A small contrastive image-text model, trained from scratch.
Training: muon at rate 0.038, 3400 steps, batches of 128.
Data: trained on dead-leaves pictures: piles of overlapping shapes, 72500 training examples, 6.0 epochs.
Rows from block 4 of the image encoder of a small contrastive image-text model, named by matrix and row number. Rows with one number within an expert belong to one neuron, the router's apart. Each number is 128 + 24 x the weight over its row's rms, rounded and kept within 0 to 255. All counts start at 0. Numbers have three digits each.
Before each expert's rows are labels from the 100 images, of 14976, where the router gives the expert most weight on average: "top examples" is what is common among them. Only what is clearly more common there than usual is listed. The data: dead-leaves pictures: piles of overlapping shapes. In brackets: how many of the 100.
# router: slot weights (encoder.blocks.4.mlp.router.weight, 4x192, trained with AdamW), inputs 0-95
# gate: expert gate (encoder.blocks.4.mlp.gate, 4x384x192), inputs 0-95
# up: expert up (encoder.blocks.4.mlp.up, 4x384x192), inputs 0-95
# down: expert down (encoder.blocks.4.mlp.down, 4x192x384, transposed), outputs 0-95

# expert 3
top examples: large pieces (96); cool (39); warm (36)
router.3:113135176125146142149115124106139126102104130107149125131107108116121128150136117144149091118113168128103128150107173090150129148130133104148101093140155201101149128154110095130108111085076143123095138105126123137183136072155120086139160120135127160147134126154125144147098119132140139124
gate.5:084124119142102109152125110138123113147131098138124165150168142111147125166122069089166136154157140111115124128130149130121135144168140149111153084132139161140128122097148161101135164163124118134139139123151134150168159143140139117130128096105077117144159136085119127164107104168112144146
up.5:082118185140101102148133131150172131175125119115111120120070116102150098159111163131142131132123137135108135161165140149089128166146138120087109123131129104125129085142141126117131126156160071110151137110141135098152148116101109120133171123128138119154117122135164151103165137155208150129
down.5:142055149153088162131112114165095102139156127160133139145127153146123152169146151130129141082102183134133154115126129122137113101104097098121116148126108138126086119110104101149158154125164135083127161147142099118119133169104071114103120145129103082105143107166109142133139148138156133093
gate.6:149085158130117116139098121102124180107128168160091160133151126124121129116152111175104163172101109151133125090096148146121104130139136124105123158146138128143135140154114081158123123162143067138125095129128098085135136115089122113135105113103116079108132126118117111118121112129153131128
up.6:109170100146169129150108135117126108117139114094120142103162157124106188133112145130125102087209129139105160131129125114141130108126091132135198097112106139140126113136129143105161135121118169107112112127142132138155143121165120108157127160095155125146109139146116105122104146097111109125
down.6:166135132167141130128106064125104128163131099104153147115113123141106106179116138111111122125135131100152096135141159130120098127154156134134137118165083130134116186123110127130114100166123110130102142096080160116108112068132102113140120151161117152139121098101082127091108146146155106166
gate.7:108110134113101126162144131139099080155091139084095137155151131138117134133119137129093164115122126153054151139136127179143117093115150119133104156077142116149106156129098144142131180167088134057104119157112119125104119121107138135134145130142151118131085114138168092134147102141144137142
up.7:091124137100114113152120140168105086165130122093144127142125116137143093138142116119147124160082114093054146121128114136138174151130092145132094147131111126104158144132124084101107158114119137096116125116116140096132159151138154131127101150130136131094075149167154149143114115117138111132
down.7:139137125142128151160110184140141122094119146115203104120106137113119146155130150172122158109157157113130105156103146115118108126141113140151138112118114174092136123142104145059112151126123120151142122114090104112128135135099126109190139128121134120137144117132110062154140160141138097137
gate.8:067153144123105121147128131189136097104125104156122111112158135142126133132088108143139100096159100120125124099162131130122121102119152127093121085148117102117116102175152122084189117142106151133163131097140165137145108190116156159093155138119125167152141149128151089105139144112144133112
up.8:106166144148167152110134111135133093145137108139121120089156127112129142164135138154139123109115150128128103170132110104167101093154129102121089094149126121089121123110144116130125098160154155125118116152177145125109122172079100073141108142079106166142136154131105126134154140143103139102
down.8:174120150144158159067108144140097120132105112147177193097117140145135114099130117072127113114134106134116178141152155106083106153167137120123136158117125080149145086110164133115137109086122128140109127156073134092122099146113113130173153100135100173151091115160102161109135125146106119147
gate.9:114113114090145134127148164152106113122117147138132101145106116134131135148150094177136076128099176094148146164175149089172119143118135075088142104155157122141104132164105112101120083136140148145164149124152165140142115174095117146131130110126130135137126133135133156117132137137090123125
up.9:187168087162111154134135128153094132153150150124109162141096171109109115127145136136177132147139095098086108137120118140163131160111083129151157146152121121114115105112151121114121120096134107186097117140099157128098133093147119099082093173140076143123124164134106116117155142130166128070
down.9:085121145144103121113111112133162162132113119107140118094187126103142176103135119127133103175108156136101149111125142157152167105120092120105099131130112106113151135130095132144085096186119126080109123137157063158111154098124175112126126168116121061095144156126113119151140150143128125143

# expert 0
top examples: vivid (93); large pieces (93)
router.0:134089106132091138137143092125133085139100090122119127171148134163149117128125128070163133118112116138161103123123105131183111098107103143120140106074109147112068146149090148115115116155119148124165129139143183092108113171119152142116125085128111125164147119117113130105101143157108149127
gate.5:085127154127152084142126111129130143179115136158118134104143061122110149097116100171144108153108126105107139064112138144153106152128125107062097173100142116157143072159130094131142123150120150123135124135121117123138112170111154125100107170094134118169152135165133162129074106184106147128
up.5:081150129127138078122103157133073115126112087119142132167138177150120094142127139135108109147139145153134117131121086097081128137106138131140101093098116140113098150141148120163163108121163111133117126130108082117134118103109105152164161147147124096128121091133130097136189127132090111165
down.5:114124101122122125143170076137125144141153109155147128128118150120126129113154121097153123149098146117137117156162119095105134156144173138130152175115123160122129150148109134140087167131118138161129151131078129084128147146145182106112110143099094152124095148124079146109102155150161114104
gate.6:129160118171155120128133115172081109092124107088103096090167133136207135149139126130125142129158133170106134113102131116126151095128170143140137126132139123133133110107102119125109111136147121095103111120155136121134118200124139147096145133150158123117147130129143160116130099101114112109
up.6:134121139081108144091120116092173144158123147174140152162089118150081127138110126105144132142101121112166123117161113146116128124112123125087121109108118139145104138150146102136117136161125130149151139127091106160095161093116144125167095149128122086129121140146132099094099120112124150167
down.6:123152129102133118176141107141136145112138111107107112116157104138123103133143164182133157150157098168135118153151192151116139136091158089155118160067116136119142120124135125168167090135152094133092119147153135085133104146123121097121162171111147145171140132152121160094139134088146147099
gate.7:098147081158115163107132092154121166140109160142144166114118120124132126130139135106121108103105117134156106072133158089147126141160158141150131117095174119118100080115099082137148118143129128106154135103126110102150069179128165150151133130171102116134106130133162123115162074179152111162
up.7:118128091121123140124125117126134138113082100136130129137091114150098113177084170096138132093113167157145127103141117121107137113162139180168166101085108125118108143132130140108095121130138081094118140133099184142131135170151152136164095124117108157192110107119149128091120132172136118114
down.7:099125134109124133146097135099150097124107164121171136150130115110155138097140098117105129123138097123109181120124130108151122119159113145056157159128116153110143204114135165120127103079154117121101137137150108132112162129096129133094120101153169133111132084130132115096143150140113151099
gate.8:105176118123118157144152082127073168097140138130130106108144064108143106144126109161172109132131113086112116106158088155093119091105118104146152122066121140116174152115119145143112135150133153162167153133126128127155104146110121149093139164135107147118138130150112121143107114153143087116
up.8:105128136121126123137138149134165106088127173142138136159084172162141108121109091121130147124191132135138139142074109130148127123136139145110140136125123096132117132159184082095137137129149129110073102129126126114148159101139097099136111082112188145133137109096141104146113139149096165113
down.8:143141103187123096112148105120124125142167141139068122093144184090125148099110157125152117102135101089135174082084136130121093102109112121112133151122168150152143114147147093151102146111109118117141119144118144140113157136171117103128139110142130154100126177118108167138113112105148156122
gate.9:174154111162104151121138127103136143090158135158153154157111126135127157172106127103117142115146083079133101172146097148175158128108118106113145106140138129133103147147121129110115136186178171107170135111108083138098136146103118142083117146107110125159131124164142129129135114144109107147
up.9:118081090145116103048130146146158176125134130135105115106083115144150138103125086097133133107161139171158089087099138151125138123166128131100143143142121069154115133151104133126122066184116141081114113113153110087133132095136089133110153099118120117132131107139109134149129134153163105126
down.9:128121122107174193075132140105144139105144154113131123139101164166121135094122122132115138126148117120125124129155129154112093128150120145140133131088148069166109127127120125135115133143145106135120122101133170106113177125116125100160134114171171087119111113125163100107174129117106098127

# expert 2
top examples: warm (100); large pieces (78)
router.2:101105164123125153110070136111128164144134089123108164125113122118106117132098130120124157126082124136070167119154180089074157136123143150145147124148117123144140090163126124086151146101123139101132112102083120132134113083089101108141121164129072177129100064129117110183146143127147124140
gate.5:180125100174133126121147123137078097140136128131130151174135155157098079142109144098181116165120131108131109151123087146082136132123148108098092139131116136140137130102110155144088103159096108096127149163113140104100131115138125136111137149136109167149125144163140138174124162154100115129
up.5:088128160115130129135151140126160146117126105113189130120149114122159132107088181111131136139149147143154137115144149153148102163078136156118120131155103119127110133113126166091144142125126095145140114105107152125139123152146127096135132101143150099069145137130149123146159106112170130143
down.5:157122114142131144124099135146110158112122096099157151163133108118114146143149095085139140136155080123140111167131120117145147109125147116171133128169133133108135100098142129136092158138129163107145092162140077115170151146119139104123121142107155187093144099091095108132095154111150144168
gate.6:147103154134107137122155137119124102103129128137138105121157123107123130090150156163155158126155103160128109085093136133096156102134140090169134198099093054122138128113133115140092125136152124109143105122086124085161110154128145186118096109115129135136147122107125167156119127140155110144
up.6:096154114133141126079096128153160117129108079166086092109090170151105147151132137193114118103131137118134110147164131126073100139165107163085152118097164145169149133159093104117120126136121150144112110174119141071132158161138096150168126091140152147130139130116068111136121192150126106150
down.6:132123163126144115094118148151132151147152100136138108099100135148080145129127095102137114156173165118114204091145160136116099184119120145189092140128159155084103152136099148129095189087115087139106126144104129114162139114097131134110153114116110113154132125116127130142104106136112067123
gate.7:121095144110142143072141089147116143136162143117116129117084073120124154156125105135133126164097105175132120147145125144127129100102153149124130080126121104121137109113120149149134154165174117095122106139103155121096111169114143120142085089218127113143140111110135093077141138149112091141
up.7:134139116147159139144098124146085130124113162139141125098120111146119093131097153117130132097171177093118133106137158169164143151113101123134114102130131112057102127089138171151108112182148118118129157164139133175116137118118126142115164134130101143096113109155162128099155152128130139168
down.7:127133096133142138165143146113142126140118099138165137160144118106119101136157158148150127105119146151068118119146120133108084098162158146110111134107117159191102120189124086110129078096124120117138168110137108171090113171170172111167130111130160153113124146095110140089097131139140109085
gate.8:126137135100154103178121094131128126128110100100155145122122116141097121126122133114145107157123115136114135102070117135134137099119084150123129125119111132112132133122120130118130136132145106131170137145122149135077118143152090160114110102090171094122160117149102161135106117131137093127
up.8:127127082123129106119128119114137144114167152099093125124126136165101115107097157086133116140121114157100119133094092138112104120144079145103167154141098200110093118123070147105110156114120158117148119157095152186128100115134073177078124164123163149164136086117138130143113178153158156140
down.8:118143096163164087139098146122140184142132127130149174107134141112113136138103091123088119130130146135129129165170112137114113143123128187095126122089153120152103153187129158134140180103096127128135111076138151107089162158123125082117113119099121163163085128087146162119158163161099140152
gate.9:117110095108097113109138082133115124165101114141101136134087102125153137146105105124108107103111139072157103149121117127139115128167101146131098111125130121121158074172129110150100104123160112147095126134115106164146113172152121111139153116129146120086166143157133138090110143177115120119
up.9:113143132137148108152114149131115137134148127137101107091134140139111100111134181131156146116154140133103136102155143147125137167121134083155140090131134112130132150121144136126164158123100126118119163144157109097080143079155124122132106144128075159129127138109120113100132147117128143133
down.9:083104178123115122166103134149111156144134096107133102133177118132166126123124126136108161124151092170098128115119128149121080133115131153132118124110134125133094123189086099110097090117138127131111124142135128129169091124137154118109117150157093106122150125141094145128129102121097154161

# expert 1
top examples: dark (98); small pieces (62)
router.1:109113127081140150118102178087121148172167104131103112104115118108132131103103111116084129120141157156099162146099155140103151126133108152112143150154137124155156111078164120119122138120097148157112140084104091156090142106112106144112150131131117176126128102142112136124125128089165172142
gate.5:119146142170103084124128104157141136140174097098179103151118113122134115124126084146138085129124130091076065144155149130112144100067142153177107139065095138094146151091123075088117143139120127106157173147178147143131124138162130073110102168148142098135111118113152136120142142155154099107
up.5:117136171135149147119164128164133106124143155136130126142119120136164147145138169120107131158141146144100142106119123152109158172144096121140111109159139115154084137174111093181146137119141121078067122126110106102131166134100133128131160094109122102145156133166109098114137147157091095113
down.5:125119083147147107157147065096129129139143174128086134136143139096109148094095128132136151162082145124150075159167094165107143092149143152136116135141137111104122124106135129105141113134150138138171117141173098130129150161138114084145102181172118178076118101143142108119106143136156124127
gate.6:110131151118151135143105099095117139143108098106098151139156137171112187109094121098114167141134111137123109105145152200136110091135123074144153109117112157156096123141109102146107142105144111142119108136149166163123126135147140133115115110103134165168150133151100134138067146135092164128
up.6:141144065113107118152155140146091168127128158097161140066105139118127120110109116125126138105108112106165159142143122123138085106152183161087149150138144147144111151120111130127113149139128154108103106146104135107127143082109118135164127170122118093127105083146113132121126156143104126186
down.6:105113148068103088094089121153119196098126139120142132135162133115127133168137131096199133137132073120155135132149100153151128128113079129132108077136097126167166135129076050146124150099154121140132107091111123125137114131079110144152147133133133114117145186154142101117121142116119174115
gate.7:132147135151152133098104112135106139158165098148126131097156097131113176125124139126166113090116083152151120127102126125130131117144132126139123086171144093137111150120104128124184125213160151083135121134150158127143100109120126117093109128156172120146146111107127123139116125134107119096
up.7:146168168093126102122198103140126123081113146162110127126098124130145088144104096133154135152108160110146105130172152175136128109144147153130106150121126131110124151126121163106149149143130155109145101121141130170129135135122128128146167152130108132114128141116138131137103136178137124117
down.7:119115111124117144134107124109112119094152121087135124135137113106157144153153141168131157155138117103151117121144087153161169140105100141119135059114077131130125098134141144153140127115106162152183136125129097127144116136121170106146109120143116150139139135172131124141120106164114108124
gate.8:169110105133116167100094113158137108150135138106114078106161135127119127092099116142104138111111127116161073074123169172151145135122116154151111108096102111114124112139124151088179107149130147098095134135151173100145154167149148101170129150139169105144109171116167118101157109134136139080
up.8:105146107114174116118102146111119079117137152098157106120117153120120135098125154162142171092116094095099082095123147147125146133166140147169149131095121126094150100146134162110182122145114138126130128124174145134121138123113158122133164129125119108122125170118156101166144098142148092123
down.8:138143143151102097151130112147122120081123098122098111150084125137139102144085128114138160137111110113107117197194104111140137112130146135141129101126131142126133133121153098099112159140092133178096137094144149151133150130105143130112161155148117103082127082108113162091109163123116170158
gate.9:095167144136096104132157151118134122102133131076098166152183112107146175115101146111162173089175099131148099094120156093125106135114142113159126123129147120144139126171109131119143154157137114098133124137112125126108141149118152137181151132101120110092155141097130171126107152101111096144
up.9:133149101124092139110150131132157132113106125135131091127113136105115131130155115099121125115096129091154110090122142100100138184115151132165125130173134124124089120079105132122142120129143100165155107138120132121197091149120125128176160103148146163098123149152153153116115134124139164122
down.9:125129182097123154099138083107121067166155125120134124087129134156134146132157124134132142117099136115106156146151104157063110117156163122111129145124179144102157146119125090105166119144149113110142137146173129123119103157125093150111097186137093145132095116161152132111157145126117102127